{"encoder_arch": "resnet_bottleneck", "dataset": "histories of elementary cellular automata, time running down", "crop_scale_min": 1, "decoder_widths": [64, 128, 192, 256], "lr_schedule": "wsd", "decay_fraction": 0.2, "final_lr_fraction": 0.1}
Rows from block 0 of the decoder, named by matrix and row number. Each number is 200 + 40 x the weight over its row's rms, rounded and kept within 0 to 999. All counts start at 0. After the name is the row's rms in percent of the matrix's.
# convs1: 3x3 conv (decoder.mid.0.convs.1.weight, 128x128x3x3), inputs 112-118, a 3x3 kernel for each
convs1.7,119,125,146,152,176,191,227,170,197,289,152,144,159,186,145,153,134,157,142,162,197,281,148,110,175,225,219,169,246,218,91,236,173,148,164,168,192,224,214,184,216,145,163,228,144,136,199,249,205,128,201,209,149,159,209,218,260,183,195,222,288,247,242,234
convs1.8,109,186,196,224,158,207,238,218,211,234,166,155,247,134,180,216,207,186,193,237,226,208,135,189,222,271,214,198,161,182,126,218,308,273,108,180,186,151,214,232,326,131,90,170,198,178,146,236,220,212,226,214,215,129,170,223,183,221,202,124,136,117,197,235
convs1.9,091,166,243,212,161,143,222,192,198,196,223,256,190,249,165,189,230,162,207,173,195,176,247,291,199,185,209,241,201,304,152,145,152,157,103,90,82,158,138,237,152,176,226,199,219,188,210,145,259,195,230,188,116,242,271,147,182,236,221,172,252,210,231,264
convs1.10,091,185,182,198,152,220,210,204,216,186,255,203,202,235,251,203,208,256,205,187,210,213,202,239,231,136,201,183,208,196,301,171,167,177,249,238,202,197,189,209,183,204,194,194,181,243,240,241,216,191,174,225,241,261,239,195,196,114,225,238,195,189,142,127
convs1.11,108,198,213,263,185,215,193,210,224,247,171,206,194,189,214,173,161,146,214,189,191,209,196,166,201,180,238,272,253,249,262,205,222,167,186,174,131,154,165,151,212,176,202,199,243,226,239,245,202,205,213,135,196,179,139,218,174,139,196,265,237,132,132,167
convs1.12,093,193,253,219,258,242,213,178,261,187,147,267,164,231,218,199,180,109,210,188,227,173,214,147,223,208,216,244,210,238,163,201,164,166,245,137,200,151,241,249,49,155,208,115,180,243,145,199,127,233,187,212,205,140,232,197,158,172,180,188,117,121,179,226
convs1.13,099,273,209,118,246,177,228,228,197,126,226,206,201,168,137,180,239,141,184,228,174,270,186,191,274,146,185,228,216,223,230,245,180,207,236,167,190,182,204,217,202,203,170,193,274,235,226,133,128,227,217,222,198,193,259,172,172,182,207,203,163,247,192,161
convs1.14,110,166,196,154,167,195,165,198,197,238,204,167,179,176,116,213,110,190,152,177,132,237,212,146,222,191,198,223,180,156,166,200,223,190,171,132,162,197,140,187,190,145,160,189,260,155,187,233,182,174,187,215,208,192,180,223,222,220,118,201,151,255,229,151
convs1.15,113,226,231,206,190,257,194,215,262,180,213,188,165,219,164,197,176,168,146,262,214,211,194,208,213,192,206,255,235,238,246,220,242,188,231,217,204,205,155,216,234,252,226,206,234,215,188,174,209,219,156,203,200,167,159,158,227,222,149,189,165,234,250,218
convs1.16,087,184,228,169,185,282,195,229,268,197,219,192,212,142,194,203,226,184,236,212,219,166,254,195,241,236,201,166,264,251,248,198,265,156,235,186,260,206,249,264,213,165,219,197,204,280,181,217,214,199,203,208,248,222,245,181,195,223,267,201,213,178,168,199
convs1.17,113,242,210,207,210,157,190,230,228,234,219,176,250,204,178,205,168,219,158,291,244,183,211,200,208,195,182,198,204,165,202,187,160,201,122,174,139,158,149,245,250,172,190,181,95,260,215,157,235,255,178,240,233,196,178,159,230,179,170,175,143,200,196,176
convs1.18,097,234,174,227,210,226,197,206,195,263,232,191,190,176,238,173,172,212,175,195,272,254,227,138,142,204,242,199,220,196,156,173,219,219,173,155,260,197,207,269,160,141,187,122,98,226,201,239,227,166,163,166,229,215,159,186,188,232,170,205,200,197,173,166
convs1.19,085,239,163,229,161,188,193,191,214,157,159,159,165,150,217,175,173,134,166,212,284,196,192,161,239,169,158,216,185,214,158,222,106,163,163,182,190,299,183,185,259,171,277,157,197,235,225,216,193,186,144,195,169,185,135,206,192,183,300,122,184,230,188,221
convs1.20,113,228,223,241,245,136,191,230,138,225,231,215,75,177,157,160,243,208,186,155,267,100,175,190,217,328,186,221,309,126,212,295,107,208,199,197,193,205,226,194,268,198,217,167,206,209,247,185,226,186,310,210,154,163,208,234,250,267,234,258,160,175,231,194
convs1.21,096,183,233,181,198,200,222,199,223,271,172,218,140,228,195,205,195,279,208,184,184,158,160,245,250,207,194,252,170,175,78,261,281,206,161,149,184,139,258,220,168,193,208,166,168,246,126,217,180,176,141,237,269,242,251,132,148,248,163,171,158,221,136,199
convs1.22,106,159,200,178,264,283,193,218,205,186,230,294,221,216,197,188,133,149,143,175,200,203,217,190,189,244,269,255,206,213,265,180,127,182,308,180,243,178,176,154,132,240,183,163,254,196,110,172,160,241,277,220,222,184,186,190,209,215,209,182,178,219,269,169
convs1.23,103,196,201,238,187,198,210,248,188,179,201,215,128,195,119,220,142,187,182,167,266,186,209,141,186,173,202,182,165,145,241,233,112,151,230,228,138,212,175,162,196,110,173,188,196,230,194,208,211,254,251,210,255,211,202,183,198,209,179,214,197,213,193,157
convs1.24,105,190,250,178,244,252,239,182,192,171,279,241,170,196,169,247,167,178,123,261,187,160,207,168,176,205,230,226,115,175,195,156,183,210,151,227,196,291,113,173,186,118,224,202,223,197,235,148,183,219,257,206,292,173,221,124,179,144,129,253,204,148,178,202
convs1.25,087,218,186,148,182,163,183,190,210,223,212,200,218,198,127,216,208,163,138,256,151,185,221,298,229,113,224,237,241,210,209,166,149,159,161,148,260,231,191,155,218,178,208,233,251,128,210,182,215,179,237,193,213,246,166,203,138,191,149,161,79,174,144,173
convs1.26,106,238,223,179,197,183,200,127,197,232,219,238,187,203,191,228,149,123,199,175,222,273,275,217,186,226,219,212,240,176,202,273,185,230,223,194,285,220,200,199,223,220,207,260,211,177,187,212,179,252,221,205,210,201,167,240,263,201,213,197,266,193,199,211
convs1.27,092,206,199,162,251,191,217,257,212,243,175,230,212,202,198,238,142,142,147,236,153,279,193,157,141,229,195,208,212,165,209,250,132,200,113,201,206,288,157,206,156,239,266,158,181,126,215,285,172,176,211,187,202,221,236,217,199,244,176,191,143,205,176,197
convs1.28,080,182,175,272,263,200,124,198,179,155,207,143,158,175,199,236,243,235,125,190,230,161,171,254,218,257,183,143,303,142,97,229,216,225,233,224,240,282,157,219,204,239,216,142,214,162,169,200,194,168,156,206,192,148,197,223,222,194,175,195,180,213,194,211
convs1.29,095,178,220,180,188,241,164,206,283,203,219,210,181,174,178,164,240,224,225,190,202,182,191,220,212,223,197,238,234,177,245,195,258,236,0,260,263,242,159,221,269,150,177,248,224,153,164,186,173,260,190,237,190,129,140,133,215,193,146,202,213,170,220,167
convs1.30,101,198,178,161,183,244,190,123,169,166,162,224,220,194,172,172,190,179,210,200,153,186,188,203,175,159,248,247,148,238,273,200,160,205,189,188,163,241,130,206,253,281,220,275,220,230,212,198,235,132,193,208,189,198,168,231,147,222,178,202,167,181,157,171
convs1.31,104,166,224,241,170,228,131,176,140,266,186,230,244,179,255,140,206,199,225,224,196,197,221,185,239,293,203,235,233,228,109,212,265,168,208,141,216,225,205,201,316,213,193,187,165,113,131,183,222,197,134,168,240,213,224,258,240,172,242,267,225,182,225,194
convs1.32,079,241,175,218,188,207,174,226,197,129,189,187,237,258,222,186,166,234,200,207,242,199,177,244,116,168,181,121,241,241,215,228,186,171,173,275,214,211,172,128,130,232,174,177,238,162,146,220,204,162,249,205,126,123,163,159,139,249,139,128,119,227,172,196
convs1.33,093,124,168,177,224,199,246,214,168,269,175,174,197,197,220,180,188,217,191,176,197,192,228,196,225,191,134,256,249,217,162,164,223,127,145,224,236,157,192,204,212,242,144,230,204,201,157,196,200,145,146,252,194,210,252,160,201,231,183,232,231,235,161,214
convs1.34,120,201,182,166,167,136,213,155,188,160,207,177,162,189,134,158,205,124,224,205,121,229,205,280,184,188,190,159,194,162,235,227,75,162,155,179,212,192,239,180,196,225,194,200,164,230,200,194,200,167,125,184,217,233,182,190,234,200,196,190,241,268,145,199
convs1.35,081,206,192,171,191,151,196,165,215,186,212,184,187,260,221,233,227,184,188,174,136,163,185,212,172,238,224,214,246,213,120,152,189,204,153,156,245,174,190,248,103,85,244,168,249,221,226,220,251,148,223,235,214,194,242,248,282,108,238,229,225,148,191,184
convs1.36,077,165,167,164,197,203,194,222,175,226,169,259,269,175,201,188,137,279,189,163,184,217,189,176,212,213,216,220,165,189,278,198,167,230,116,188,197,141,172,199,205,145,220,174,170,214,183,212,301,201,181,203,200,226,199,151,159,128,171,136,198,250,166,132
convs1.37,103,121,199,204,202,121,201,217,232,298,173,194,206,217,193,233,184,215,270,229,223,282,214,216,171,218,197,184,151,130,244,255,236,252,142,141,165,261,181,167,189,227,230,164,207,191,199,196,149,217,233,235,173,173,197,183,169,206,178,214,189,190,184,205
convs1.38,110,189,177,198,192,205,213,200,200,157,144,154,188,226,264,221,187,164,179,213,225,148,142,182,189,219,226,132,264,222,266,166,238,139,142,206,195,268,124,81,198,187,214,225,247,209,166,213,224,269,192,208,228,152,171,119,188,112,165,161,159,221,209,225
convs1.39,100,194,174,192,178,170,183,212,202,231,234,218,198,214,168,198,202,236,220,195,195,217,202,187,241,164,200,160,174,184,156,245,191,165,172,254,180,140,222,207,139,195,299,174,259,128,246,241,258,269,311,177,169,120,162,260,180,154,185,187,173,160,260,261
convs1.40,095,183,120,214,189,161,201,259,142,246,135,187,338,184,127,202,214,206,170,180,184,256,219,160,180,200,195,145,273,188,256,116,160,188,346,207,189,256,186,169,171,203,197,227,268,189,253,156,184,228,161,179,194,163,218,150,174,186,107,194,178,192,172,166
convs1.41,093,272,175,218,201,178,251,194,179,222,224,187,137,252,221,202,181,153,213,168,180,197,241,232,230,225,208,219,252,226,134,246,222,184,206,252,182,208,208,216,315,183,203,184,220,226,195,138,145,234,100,148,233,204,244,200,186,222,248,164,186,193,207,207
convs1.42,092,212,138,183,210,193,254,206,184,153,219,202,207,156,172,146,154,160,146,250,182,224,254,237,167,231,181,159,233,263,226,185,213,188,258,293,276,106,217,264,209,210,174,198,177,152,279,289,236,149,151,157,227,186,202,229,163,199,209,223,168,240,261,253
convs1.43,109,161,175,155,215,179,143,200,198,259,210,181,180,206,183,178,183,205,206,207,214,179,180,220,160,167,156,228,171,209,191,232,128,148,261,220,246,169,302,188,136,251,160,240,166,166,246,187,96,193,218,181,253,248,237,304,207,205,140,262,197,102,263,186
convs1.44,095,198,249,252,188,195,167,191,179,201,233,244,216,165,172,213,184,173,168,256,186,192,188,215,257,185,208,196,324,283,352,217,219,168,185,216,223,100,153,184,229,214,199,220,198,210,156,159,175,232,224,285,231,236,210,239,208,120,264,180,272,182,173,138
convs1.45,085,152,204,181,246,94,213,215,181,242,172,194,107,189,232,175,168,245,204,195,231,212,162,255,151,271,201,286,212,237,106,206,198,189,331,276,194,246,167,189,128,173,171,233,194,130,187,210,198,245,260,192,222,242,153,132,130,144,194,268,207,163,104,157
convs1.46,094,197,181,173,134,211,257,199,229,189,190,216,289,213,214,157,210,283,234,143,167,229,234,233,151,182,281,196,142,252,147,154,228,157,195,208,209,163,243,180,177,173,176,205,205,163,229,175,178,185,175,329,173,209,182,288,284,39,229,107,161,197,217,200
convs1.47,099,181,187,203,165,259,218,216,208,297,248,226,180,216,184,230,265,209,211,252,261,191,199,213,173,178,171,219,244,228,127,210,234,189,198,266,238,154,204,280,234,264,205,161,215,207,228,219,167,188,232,220,227,266,165,171,229,120,176,174,216,145,119,147
convs1.48,116,212,196,182,199,195,241,165,206,154,185,245,234,121,195,162,185,204,166,177,178,160,286,304,188,138,175,165,156,251,143,149,212,164,164,168,243,150,208,194,138,177,246,143,231,200,163,158,172,180,223,224,111,204,227,187,125,131,162,135,169,189,177,184
convs1.49,096,224,182,144,232,176,142,165,252,250,165,175,161,154,231,208,225,240,215,161,244,202,179,178,267,156,203,164,144,234,84,132,196,174,213,153,271,258,209,233,221,183,180,190,221,180,201,225,258,211,222,165,196,202,140,286,166,204,236,252,273,169,191,229
convs1.50,103,165,227,161,167,237,172,174,184,171,161,268,138,189,247,246,155,251,210,157,238,197,204,204,179,183,191,214,225,274,223,216,145,197,215,203,215,155,258,205,237,174,234,264,248,275,182,206,205,221,167,171,159,195,206,257,225,259,173,132,191,201,219,179
convs1.51,097,222,202,158,204,211,213,241,186,156,189,189,241,195,152,215,174,220,212,199,184,303,249,225,177,137,252,179,263,312,106,171,263,211,314,274,202,213,266,203,150,174,218,156,230,166,211,209,206,199,214,229,206,213,173,203,212,235,179,195,176,145,213,164
convs1.52,100,179,174,128,175,74,201,172,143,84,206,210,221,187,185,172,196,202,170,208,210,168,165,343,126,222,222,259,215,206,151,222,161,199,233,241,190,208,214,190,185,101,207,161,167,169,228,185,205,197,257,197,206,269,212,178,253,195,252,177,252,190,217,211
convs1.53,095,199,194,152,170,222,233,215,247,219,223,215,237,206,187,172,159,165,177,208,213,178,177,198,203,161,185,183,212,267,172,272,163,183,312,251,172,157,159,223,238,193,198,179,257,286,233,235,221,235,129,179,189,167,240,199,276,205,185,214,231,161,147,228
convs1.54,105,186,215,185,225,101,167,162,169,301,213,185,203,193,190,161,225,191,263,214,208,200,213,281,231,221,171,202,189,195,255,181,207,244,228,210,185,162,150,223,200,147,175,199,102,313,275,207,195,250,220,170,178,244,141,115,159,186,219,198,203,195,278,211
convs1.55,089,136,175,165,180,197,197,196,132,228,188,162,191,205,82,182,170,207,188,207,197,232,193,159,203,183,101,184,175,182,113,176,160,155,250,209,134,92,233,244,177,195,229,217,166,160,179,215,233,179,173,163,216,149,172,255,151,181,229,205,174,93,259,213
convs1.56,095,179,124,162,207,191,158,214,198,131,180,182,141,197,117,147,210,123,144,180,122,164,173,124,178,230,154,189,202,210,222,217,217,235,181,241,211,225,173,172,185,182,167,258,230,233,106,189,215,222,167,210,150,161,148,217,211,198,221,211,197,168,166,229
convs1.57,088,184,166,189,161,217,243,212,227,207,197,225,195,198,194,212,143,219,164,281,168,276,182,189,201,183,176,190,238,163,257,164,176,288,162,202,226,259,194,157,209,202,200,196,280,222,224,227,160,157,242,191,126,261,144,241,207,174,155,174,189,158,289,113
convs1.58,091,183,164,155,186,249,219,157,162,212,189,191,144,183,116,224,233,194,198,222,144,184,220,188,166,210,168,177,266,255,240,245,177,183,218,205,237,220,204,210,180,262,233,206,233,196,204,192,225,293,177,242,240,203,174,210,233,179,216,269,173,205,137,230
convs1.59,089,234,220,171,239,165,187,183,224,201,245,195,268,229,190,247,252,172,172,178,211,246,206,170,234,187,170,141,174,229,211,191,180,198,231,159,222,222,191,190,249,154,154,233,220,200,252,210,176,257,231,199,187,176,275,208,140,231,227,184,235,177,219,241
convs1.60,092,215,163,232,166,226,203,208,228,160,215,195,171,203,226,142,219,209,207,209,192,196,212,157,181,153,45,168,128,200,199,255,223,231,188,182,256,210,203,180,178,205,150,206,191,192,224,186,191,165,186,176,194,186,259,236,206,219,175,201,135,224,235,259
convs1.61,073,186,147,160,253,235,201,211,247,151,204,200,194,191,237,178,151,240,143,212,230,248,120,214,268,172,215,135,241,183,237,204,292,150,227,192,214,163,253,204,178,218,212,211,225,251,161,213,229,167,279,205,171,195,249,247,219,242,142,150,289,211,245,265
convs1.62,105,229,162,190,169,200,179,170,223,131,149,189,209,184,148,196,240,148,192,172,231,214,221,129,189,227,173,144,275,222,190,166,193,193,206,190,237,177,182,221,251,143,176,212,112,212,130,261,170,219,138,230,225,134,147,154,164,190,174,125,197,196,168,172
convs1.63,110,216,228,191,212,150,210,204,153,230,146,248,181,175,156,206,218,192,207,201,241,233,252,234,189,205,143,199,228,228,224,173,213,215,245,197,171,178,165,135,129,184,217,243,112,236,149,207,226,213,163,160,222,162,212,205,184,234,226,244,209,230,255,209
convs1.64,106,191,172,218,198,255,255,262,136,150,177,159,263,198,228,176,148,179,153,182,171,202,212,224,221,173,229,208,97,363,161,106,219,158,167,190,163,134,194,184,260,151,202,215,195,209,183,235,175,264,167,187,190,201,216,177,162,207,219,225,152,214,189,230
convs1.65,099,196,200,210,166,179,205,250,219,306,166,154,128,212,203,170,170,249,171,201,201,192,241,196,169,221,131,210,227,214,216,253,141,184,152,214,118,233,252,240,265,381,260,146,129,221,174,224,206,233,235,236,177,157,175,175,176,176,141,188,99,156,172,230
convs1.66,113,161,188,187,222,215,182,223,256,208,254,155,188,201,138,251,210,204,182,230,191,180,207,243,200,259,197,247,191,195,193,173,267,123,103,215,170,243,236,183,179,217,239,243,226,213,214,253,179,170,171,168,199,224,207,277,128,167,176,219,194,250,189,221
convs1.67,113,285,231,231,244,239,251,246,239,162,223,202,169,201,205,232,215,229,169,152,302,243,187,226,176,200,262,235,224,199,174,158,199,173,211,254,172,233,213,145,223,104,219,234,88,232,199,200,234,133,187,226,257,279,222,195,194,238,216,150,263,239,167,250
convs1.68,107,274,117,191,253,148,205,198,208,173,169,242,213,197,150,239,230,161,252,186,190,145,198,193,208,160,189,221,149,209,181,161,251,170,245,121,172,189,180,223,131,142,197,168,179,197,236,157,144,200,228,165,166,210,170,242,185,360,203,157,138,212,171,162
convs1.69,128,200,235,209,204,215,144,210,176,275,151,198,191,171,195,177,182,145,148,203,205,142,229,243,192,229,217,248,164,219,223,215,193,288,188,231,271,163,202,162,224,159,252,127,224,138,170,228,233,227,134,173,209,144,124,268,244,168,186,205,157,152,222,190
convs1.70,091,155,230,206,219,216,152,188,245,176,140,198,155,156,183,277,251,163,206,229,245,194,238,167,215,196,224,180,255,212,218,212,171,220,65,191,242,197,202,112,152,202,149,311,298,158,192,217,146,211,250,223,207,181,191,243,159,217,281,312,223,191,265,154
convs1.71,070,166,228,218,182,259,220,186,190,180,144,253,196,189,252,143,193,186,182,227,220,203,215,257,165,202,189,187,172,200,148,348,146,180,182,261,179,298,189,209,54,209,231,192,249,221,289,172,186,198,252,185,202,180,246,211,237,244,220,221,193,244,246,175
convs1.72,101,176,206,172,182,198,202,259,247,235,195,219,185,196,200,197,187,192,176,225,143,249,199,188,233,240,251,183,272,169,154,266,200,223,160,222,193,191,193,265,206,221,236,187,174,196,249,172,121,168,190,267,224,154,214,191,213,150,181,297,203,159,149,245
convs1.73,096,244,263,217,213,237,194,210,230,206,230,309,220,230,232,198,134,216,203,236,239,226,219,209,218,98,191,216,202,191,222,226,151,158,141,231,164,171,121,268,198,101,193,152,188,278,207,223,141,180,209,209,167,210,212,209,176,146,202,74,222,136,163,148
convs1.74,095,180,237,222,184,201,192,255,243,203,168,174,208,244,115,232,210,187,173,231,177,161,167,315,187,240,187,216,203,173,169,135,226,246,178,195,214,218,213,207,172,201,185,191,272,206,152,203,237,199,180,223,181,289,185,219,180,234,157,206,218,174,162,214
convs1.75,100,211,237,152,190,172,254,180,176,261,189,185,237,199,215,165,172,185,171,225,203,262,189,148,183,157,204,232,151,146,243,151,155,229,344,219,222,201,248,180,260,133,163,214,163,234,142,210,141,211,180,181,204,183,190,143,207,203,229,231,206,196,187,185
convs1.76,097,208,225,231,194,178,234,218,212,220,196,185,176,154,199,174,241,242,209,199,117,201,252,295,201,246,229,260,203,235,148,173,153,193,220,189,297,176,188,288,207,161,180,289,295,279,210,205,108,180,198,209,175,165,184,126,157,210,188,218,214,144,134,201
convs1.77,123,140,96,143,188,195,191,140,175,197,188,279,255,197,211,165,263,216,218,189,183,296,215,191,247,289,174,213,174,147,132,240,178,181,217,225,181,214,227,163,217,244,173,215,253,184,245,172,174,226,259,365,155,148,155,211,332,361,131,183,177,214,183,195
convs1.78,093,148,209,219,240,240,202,217,189,202,219,243,154,163,257,230,197,156,192,155,254,130,150,195,271,246,212,238,197,255,179,215,248,197,80,84,196,185,168,216,98,256,227,178,182,178,197,209,221,243,169,121,221,197,153,205,187,188,204,233,168,171,250,279
convs1.79,098,165,204,218,234,136,148,239,221,177,206,212,196,192,221,186,192,236,230,108,248,205,207,244,225,169,172,225,194,181,136,222,226,194,125,258,229,152,277,221,167,185,180,163,120,269,169,142,206,178,171,182,267,267,160,253,162,259,280,179,220,237,269,271
convs1.80,104,221,202,157,196,217,210,167,119,161,163,215,207,160,162,215,245,222,196,225,183,198,199,163,191,188,193,234,153,207,236,202,225,183,196,186,193,314,213,192,207,207,176,278,257,230,254,186,190,191,160,134,184,193,182,250,134,262,175,239,213,197,240,182
convs1.81,109,213,137,264,171,96,218,246,191,237,245,235,232,202,146,178,221,220,190,314,190,234,196,257,159,155,211,183,200,190,171,198,224,163,294,175,118,258,222,196,214,133,236,219,227,336,287,196,178,231,185,210,262,123,149,210,157,229,204,139,217,220,200,191
convs1.82,085,239,193,234,224,199,224,170,176,149,170,157,215,164,142,151,184,188,193,292,188,198,157,183,235,209,218,185,181,83,309,217,247,186,91,262,233,264,246,208,210,192,179,201,183,172,195,112,134,243,189,143,172,158,195,266,247,231,159,263,155,222,181,142
convs1.83,112,165,180,225,217,200,222,155,148,177,137,148,154,243,198,163,196,166,178,167,158,284,260,188,184,205,210,227,187,157,77,178,210,246,181,171,249,195,152,189,148,151,271,224,208,210,171,138,236,167,193,240,184,201,200,214,150,210,212,213,207,230,210,209
convs1.84,105,184,232,168,206,265,232,188,220,171,188,210,224,233,215,181,151,199,156,214,188,155,192,149,167,196,194,243,186,228,209,216,267,167,214,208,223,185,213,221,86,273,149,169,266,234,165,255,194,150,201,164,180,240,213,185,191,221,230,279,167,183,198,222
convs1.85,087,195,197,178,244,188,214,203,152,262,256,194,134,203,149,188,191,288,241,178,176,162,162,236,208,265,243,196,266,162,112,202,184,122,233,167,117,210,213,215,228,196,144,163,218,246,169,160,118,248,145,222,218,174,225,213,265,270,185,223,249,163,214,221
convs1.86,093,213,182,173,148,194,225,209,208,161,236,176,134,181,250,247,200,134,156,196,91,104,184,196,228,191,219,208,154,258,214,197,168,179,183,206,164,180,225,166,178,125,216,177,128,234,181,160,103,146,115,115,202,214,195,179,180,158,233,209,196,239,220,240
convs1.87,097,203,197,225,210,178,164,240,208,225,250,197,209,219,150,247,204,182,181,258,193,240,194,222,170,185,180,207,355,114,249,302,265,184,154,185,137,212,137,251,334,191,267,261,224,298,224,187,203,205,175,182,212,213,189,223,210,169,224,199,202,266,197,212
convs1.88,109,213,200,199,191,303,177,186,194,287,220,241,163,200,200,175,167,179,252,260,161,220,192,179,199,199,212,192,225,138,230,211,202,224,213,230,210,209,190,222,141,133,213,172,200,128,203,202,240,187,146,270,205,207,173,271,187,224,276,235,200,148,203,198
convs1.89,095,188,193,223,192,211,249,196,198,268,169,208,246,166,236,178,246,223,146,246,178,174,141,205,138,177,177,185,201,166,191,166,183,185,160,74,235,230,208,272,144,167,281,222,167,42,119,183,187,260,226,157,209,234,295,237,183,253,180,249,214,112,149,158
convs1.90,082,162,254,160,246,201,187,212,179,163,171,228,199,227,214,195,187,175,226,222,146,249,164,133,213,139,204,210,208,215,217,127,172,205,212,250,219,291,215,219,251,190,325,216,231,257,173,236,223,154,215,227,223,160,237,233,179,225,263,161,219,225,214,255
convs1.91,110,202,220,164,186,207,217,226,227,197,216,227,239,201,247,180,185,153,181,257,190,193,204,202,203,176,187,166,194,133,179,191,194,186,130,236,169,136,212,173,215,228,155,215,199,178,155,255,154,235,145,131,174,184,178,176,256,187,223,196,173,176,234,240
convs1.92,128,202,281,157,203,174,241,176,243,176,150,235,206,192,179,205,206,205,221,166,155,243,190,259,218,202,204,143,187,219,206,225,200,152,161,209,194,207,244,180,224,275,176,230,176,229,154,142,202,156,159,213,184,197,201,125,146,201,181,183,256,193,232,190
convs1.93,098,188,164,233,190,155,161,170,222,203,190,247,196,233,179,203,201,186,148,214,226,225,197,226,138,181,165,181,214,169,116,226,191,230,147,179,176,225,171,238,169,202,272,170,178,261,172,191,237,214,181,233,150,141,98,206,243,200,213,215,180,202,170,217
convs1.94,111,239,224,177,152,146,158,207,168,158,177,231,221,199,200,172,166,189,217,242,138,217,237,204,214,139,206,187,249,232,271,230,201,153,254,219,285,262,162,178,295,222,242,246,315,63,222,159,199,193,150,190,246,174,240,173,168,188,173,235,215,153,194,192
convs1.95,089,234,159,223,177,201,177,205,106,169,171,187,187,174,146,193,240,243,215,114,204,158,209,259,223,213,282,202,148,226,93,186,230,224,236,231,203,173,228,253,214,232,223,305,271,199,196,136,188,178,177,194,186,83,244,175,202,199,114,165,188,226,215,206
convs1.96,091,243,188,198,266,116,202,199,254,231,235,254,208,157,131,172,172,203,172,195,180,243,212,160,189,138,190,123,227,189,176,202,181,252,238,218,234,187,222,198,79,220,108,217,178,231,233,159,163,186,182,168,239,136,127,205,267,190,189,193,108,224,87,209
convs1.97,101,254,183,172,185,158,205,111,197,258,213,136,239,179,157,188,208,232,239,206,139,216,191,228,164,248,219,239,219,116,214,229,238,264,307,156,203,190,193,243,145,165,183,187,156,149,174,179,185,252,216,325,204,225,207,187,290,301,145,180,195,207,188,146
convs1.98,089,206,216,184,169,142,188,178,235,298,242,253,210,227,235,216,240,259,224,194,121,219,241,181,239,222,195,175,197,153,192,247,191,292,220,195,276,208,150,220,197,242,223,188,116,202,261,235,201,238,203,246,294,248,198,264,222,183,238,320,235,221,208,274
convs1.99,091,206,231,217,201,268,223,169,172,195,235,215,216,242,304,253,183,180,161,195,171,215,172,169,150,231,303,216,234,225,189,180,152,229,134,125,202,199,174,216,240,268,259,172,139,223,165,240,275,182,201,258,241,229,222,178,184,207,308,256,261,242,241,222
convs1.100,088,238,197,191,201,228,214,192,209,142,201,245,160,189,199,244,215,208,208,257,134,191,233,229,230,157,286,210,214,192,212,220,197,231,163,193,223,212,227,207,93,158,256,126,160,196,156,214,206,260,219,162,203,221,252,221,267,118,265,209,210,174,184,142
convs1.101,109,162,239,238,211,209,215,224,198,170,228,192,237,197,274,208,257,227,221,211,209,132,255,200,183,197,145,146,217,139,242,180,211,176,171,200,159,211,195,245,119,164,169,169,188,25,246,155,188,165,145,223,200,181,269,196,191,189,210,241,90,201,238,222
convs1.102,088,122,202,234,148,173,159,158,234,225,259,206,247,219,255,206,211,214,157,191,296,220,222,165,250,140,201,90,215,273,168,182,241,196,193,219,285,185,216,229,151,200,213,203,163,222,217,254,256,295,143,259,198,199,235,207,220,326,241,246,213,241,139,188
convs1.103,135,126,190,262,188,154,231,153,221,157,191,157,158,213,178,185,207,215,261,185,145,233,199,217,186,189,132,222,161,170,237,181,163,231,160,171,216,203,206,206,316,238,263,187,196,242,174,217,240,215,179,164,201,147,178,163,196,201,163,193,211,194,215,134
convs1.104,098,154,170,203,201,165,221,229,227,185,216,246,195,285,227,220,229,183,150,173,188,199,318,213,209,208,172,189,266,262,205,166,214,199,168,185,233,218,185,222,139,193,198,118,207,221,182,212,157,207,250,195,160,189,264,200,183,152,253,285,273,206,210,229
convs1.105,104,176,178,157,221,272,212,177,163,179,214,202,274,202,157,190,204,180,217,173,173,279,220,186,249,165,176,221,191,214,122,153,227,191,376,172,203,156,204,216,180,125,226,229,249,150,206,160,165,172,200,179,217,248,227,239,203,235,257,215,249,224,196,201
convs1.106,109,171,177,178,214,226,194,170,185,222,201,227,203,162,148,195,244,257,200,169,148,213,166,195,255,239,238,210,206,175,226,179,136,128,247,236,177,104,230,226,228,158,202,209,127,207,188,287,236,182,176,213,179,197,177,123,217,168,217,193,223,289,221,229
convs1.107,098,245,184,196,135,180,193,199,204,186,199,180,216,197,248,171,198,149,222,258,215,254,236,264,187,237,251,169,205,197,226,219,125,170,254,335,139,160,194,191,261,204,172,146,193,206,195,178,170,253,252,192,220,193,236,265,173,175,239,204,193,220,242,229
convs1.108,096,209,210,196,150,148,217,193,200,285,227,170,240,122,130,95,252,273,276,215,263,207,188,214,227,209,203,166,168,203,182,208,202,210,270,202,247,186,216,244,241,150,191,169,158,299,225,264,182,201,207,160,138,144,127,177,198,231,179,128,175,245,201,177
convs1.109,109,193,130,168,104,229,189,252,203,147,208,192,144,208,179,177,202,185,225,189,208,165,228,119,172,160,163,227,222,282,243,205,155,197,170,188,180,192,210,191,166,196,219,230,208,194,196,140,177,166,207,212,195,224,178,222,210,258,222,159,216,253,186,202
convs1.110,099,225,201,252,195,177,192,212,139,172,155,186,174,188,138,202,210,136,175,233,243,217,238,221,206,206,144,207,202,196,251,203,288,223,234,188,153,223,195,209,178,163,252,204,225,204,188,188,218,212,200,216,194,274,214,154,217,107,158,192,240,97,234,237
convs1.111,098,202,201,196,117,209,230,239,203,259,107,160,218,127,193,249,217,234,205,194,225,260,234,216,226,166,173,190,193,189,388,245,121,248,189,271,233,232,231,214,207,237,203,174,200,207,184,197,141,294,253,214,130,191,186,236,219,246,199,202,153,246,199,186
convs1.112,092,240,126,193,140,192,127,166,248,179,238,167,193,187,221,199,157,235,191,167,161,196,233,122,177,265,215,198,129,201,189,232,199,258,130,102,166,216,186,229,233,265,200,222,272,174,230,213,209,189,183,194,180,202,196,195,244,261,256,197,161,246,199,136
convs1.113,087,194,213,205,187,155,211,206,211,251,247,222,143,176,219,191,162,159,205,226,198,124,230,245,185,212,217,174,237,214,146,146,240,204,170,216,211,81,157,268,91,181,237,227,244,200,215,168,194,177,228,229,156,117,190,221,191,232,196,254,208,236,185,193